Rows from block 3, named by matrix and row number. Each number is 500 + 50 x the weight over its row's rms, rounded and kept within 0 to 999. All counts start at 0. Numbers have three digits each. After the name is the row's rms in percent of the matrix's.
# mid20: scale 3 width-5 conv, dilation 2 (model.blocks.3.mid.2.0.weight, 48x48x5), inputs 0-15, a 5 kernel for each
mid20.0 097:467492475434534512436532562428438526487521472425504575489548453517516500505450481558421447483498424523557466484482510518550456495532535465474459551492471547450486481488585531494496488520466509533481537403489554512461518452464410542489597558
mid20.1 111:505508544514439437449436528454526492560503488534481508485547467474492467474489491503474533574436447572469543541499517433595588561472432515508533525454430527567470502459676444574488470414542548481553514527465506477559528471379430450510486487
mid20.2 104:413501461457532550473490492446476477530527454543543504455472424497506400449440418416450505476506540492498446433443510481505524491518471530508517468518478525429476498516463468594636423491459473417431497518471532485565434398491421475527496503
mid20.3 086:407535451483497513472382551543609529459468484537586446408489493441548496501375385426385396458394561525549556519427347507403467500487493523559461493459492507520527549488468522553460619517568489568604484540496579449489516502498526433493450539
mid20.4 104:451524486478516412458447510465460457519513487496521503526508446503515432468489365490500523474511493506532495533475448564551582542517480545570523510497426481573464521543495492561491515432501547496577492580517531478566537488400526470551507454
mid20.5 086:502554471433523551520522565464500572490438507467451541485486554528543475430524522463475542422466464510549481465551484537387497597421596469493574505478502510425510448441577514498570449537530446489463548506472520570385530530469406550536515457
mid20.6 116:481458502499506562491397483502479520455496518553566435503484553497399490537461514563525450455454505492459479526505463508679527461470540526496459537457491476481525442451400507574509515516509436486461450537484454469548548425545567407462490542
mid20.7 097:500467422505573477506583534460470518498602549570498480535478497468497512544493459521553652523429484446500475483528499508728472471417435513524499534496506470463420427474442432476545461569499533510472490485527458518462422481511517440482441551
mid20.8 122:537512493505480478491426458551446545544453538519560408475479501449505507508559502517454522560383470504459511480370527477510468477549501469595538550479503520429481501437559472492536485521475562517460468547503443516579474463508466424595504590
mid20.9 098:468519531448501481458490485555502514489443504446492573544477539478480564555566451582563404472561449518440434467433547471522409524467428544453548543404576419478419460479444387470528569530529476511464496532551480572514519394583474396502583485
mid20.10 086:553521531457492502507565516403404476500459409592498462494493397450538588578675379457484525459452464479504533444496495468446398538531451558494531479392525467555516538539460503454478502535465591503512514491494495504495478531512496484572567491
mid20.11 112:539502517515512501496523540495467447439459398530508409516511537437474517521505515475538458523501499456538507451427440498441479546498587528506533474536582549543522482458539482511640516543500501550504477457465438516466553461477492490508445482
mid20.12 108:423541466494571571514490550490515424457498577496570524446535567494409502465470358291515583458480556553487542541425477458568571544540416547518493478504499549426478520539491483560494532644528530487550481496546532505536454442507431618513464510
mid20.13 091:489443540545575521507486565546522503538550454593599517493503541595586538437528474420591640495421511455471464439489513628502647506414420510431508491530425482433506525598567468491478458437557490512527511495567537490543507510375543500505522494
mid20.14 113:646512478576528564526508546476500491439514471548552457509397448474584448485550481440542558581523515538505557425501486536527500509457427562508506461490522522496554506526624417485447499483577483452449572475586518481465555587474511524539447509
mid20.15 104:421604466495507552503501544610470492485495587503552495541396461508471503519492319475574551442495542570585537510464582453637479431473445533520452553497521554482502541600616418537513490485469596445491488438530438412427499507513481504567534533
mid20.16 113:522450486581508521544583564439411532478582522581529494416488461518469505575547461459504682525436522476587466447552482551571503517399424424471482529582437484544495421471517599587494571478529524424463466466535537522504422596561575462550489421
mid20.17 092:476513505536467534555447471479568503533512413527510512538507510510538483487563475581532486515533519466474437554535517517622624567436335510539479528447601467437481507533498533496500483517530545453602500486545470484515535476513468655507483469
mid20.18 118:523411516521563523441417494465405478494607476505463492535462392428590593504506538507493507525524514543585496466526503465491413502546515518389546563506512480474464522574568517516392428470458515486512542479485487522491515515589437508479521549
mid20.19 086:481552474418490425399465476530522567525565495559462491474479527406564436412638534658578508520503552544468498495422534434531475495603588589603553539599504504539528511499490506485526492439419478421522604514448506609524434454492475445498560493
mid20.20 098:506509503471552490468484485463504461480566496589603559448467517491484533518559506523529490493472585498533512570492436396471529493425564485429503571546467559508431510607495524518436467463426520444598463475478451469567484520507508528426514514
mid20.21 087:490393425518530530499400443511477451499569511496500542464528476489489521477390456499526514448553536489512531516507425546525503562576536593445503664464501554564571551576607479473445446544524455471477453483504503452515586437492500523473484523
mid20.22 123:509525583461491523478442556443459485495452597609513583428487550490494477526377506504450386514530493530571503457502501479588496542588560524470572578511591560482540537508442471583418476562520501501446537521465488446514539433550525529478549464
mid20.23 112:558460548446506549406467474584462523542487467413485549388531519429496498459501508472454434532612475499528473516475483527470593529575594524536514505479395552480594472462507590480450486541487478502471489494537556508531564533477597538443520508
mid20.24 100:500493552564396524509570522464574518511549526574620484547478423482474473484355587563459587501513437476579461556476453392458472500485553491504382529463520560445459551455409577572558528544587506379522484439466564491481494502524521494463498519
mid20.25 101:528481501499510511370389493539471555551539475593490465547473482422430545535567551509527568515503566469500486465560443522427496575530536623611489519392463470509524477532401518528434512500474542406533452566495521489540492562523582527460493516
mid20.26 093:521470543549524454478490532565562503436484551525520497560579529483489542424442474440487460522498550449450535526512501562497425482489566508529552511410536536492505494502520518430528483523474550538490495510534495525569534452458508353483521543
mid20.27 100:517431501529567467447417512430522522523418521503488536498486465487470517500480506448437539559442417615548522546449476492479416563474551413537512454510488550490374553487518487542482489608493535555423460525533544565490506574612544446470433511
mid20.28 094:419567490546479426498479485440529505523466593528463537483512455484488554508536447493501587567546542473506521474439528502544578475503509539538474545505543427460466496446511528519468479515444481464512433546626500466487401572566473510473517514
mid20.29 105:526531491536551433457449489511533476523536550479484487526494552542452471475467497568441471592498482496539398534468476513510510551446590396481458542447523463423478516414503493481417543500468499463469538477533551511454495553575574500546514574
mid20.30 077:529529478485541454550505575520515581482522508471557419571620615552394481497588516492539555471423550494507483474413470456546477469445553522452528527399408443501453373464456493498487521484585549595620493526495499509496519507504498476560518488
mid20.31 089:537402603483480523459542494541451414427515421511456498568605442413532538539524516486449496561508490434429464424399486408511533532488532544480520423477667602558553493514486564451443517550488492512419476515539516430490488521520485461475502452
mid20.32 109:482399510545473451472486473441511508488517530533488574505427488428490587419644561415507616458393545553496409454453492539368533487541521457557501518473438458455592436500548489485447558542393494529445522541492454491537474466488545497505491494
mid20.33 099:473501519502468445543439498471524504487478485479454509464514587539444446475413602528606492465525507591566465435462584551590484479433428456472560479518451519497470417530497548438449460524457482511476463519610488484574576480578413463461401474
mid20.34 085:508508525474436416461469569491538607467410528540606616392443549531486478531500568503494556583456497477483504553475548381462557524542457481511487411544474410460454529507475420403538456478472508440464500602510421466459529531436507440509513473
mid20.35 106:507494487513496426497470460419516480539494419565447481547433587551503504455528541510518431532438531508391427467589480446389529499547574440577506532435582498468504499551455474446502486473528450525473464490558536437536505367541544567492550476
mid20.36 084:512464506468506446424582562584440535494482526453518529511610537535434578548554558605363433505458496481529480514485606486393442534525494448434487478503513483512405556464569477421407531570516529502543496522518467550531478486554480462452507589
mid20.37 095:545497597524460501562517570570565540523512542477610576593580476485507437514435508511449547520587563443434525664498430461387484510520503514434468512506463477459477573488433460500523520565518618543591584563465561484480492505504452478582489481
mid20.38 099:485517492521446518443469500543544512474444494503509501517679472424535467531453537567525496474510475540552534551496590565445444516579586419437513541484492535487351536538433468452357434469520524532513505544631495545584425452503462414517535490
mid20.39 097:503428520446499460504479610429552572533390550472540503499484476437568528499415559478479461498496493509379480450481582488423462511439486497504503465538540395558510544473485494489497460462597547517527503454560528489507489583465490504485391449
mid20.40 104:489550403443528509562538579595471495512515564484466452557543476509486445509458556563422450502522452464486642527490613523580509322524521446469517499501405553487516528513496381487476593490572636540518519591520490420479525531576488464556407515
mid20.41 087:467472494478487624482508603561522481492489461487428585522491551536649549316534492533557469457556490517408517484483512521367395487547461493498531545521494509466575507477438582443567559485493552518422497509486582519487509473492556548448479488
mid20.42 122:512461544556493456547512459537540515432502512559490492577493570444479521586528503473486483566390455536551450474535470538559458437544476401640508484569486458474430522490588502494461501530440455508465467541516482514544483494509539421475579442
mid20.43 096:573480563502518570607519497431469418535510478517531500566539503495493560584418383483488568461422521511499526430530501451484530478448479496506498509494482484457495519522577526437462532445507515481565461502541480569436508530457491492443476596
mid20.44 107:475521537497447466465472458523518505512518451375469492542492551488430496463538392450539481451533560512510500546544487478519439558692587463541455558546390513495537516490408505533565532516423485471491516500491491471451552513468507483508491439
mid20.45 089:511472467549508430450464494557472507494452540596517489553556500453422482525382532460456509483487523489468584532478490529490507545369493526520506488529440542456536485567560601517562554504532495485546497562507431504530535488512584444429513568
mid20.46 095:614547489454523495627486493528484493542500414514494402532422598494545520452590604506519465531424451450501526570518495503548508394520482553475516485446457442502537529398397506589466601497555500398519445490450529517435427512513566557478507538
mid20.47 071:488443509480490513520464507466509541519597574604580483523503446478420460501453425503520587503408556523447551500582510405400507570507476480618533466506524431502547476452558460400464526580490544555600510472486502477479491511525534573500597503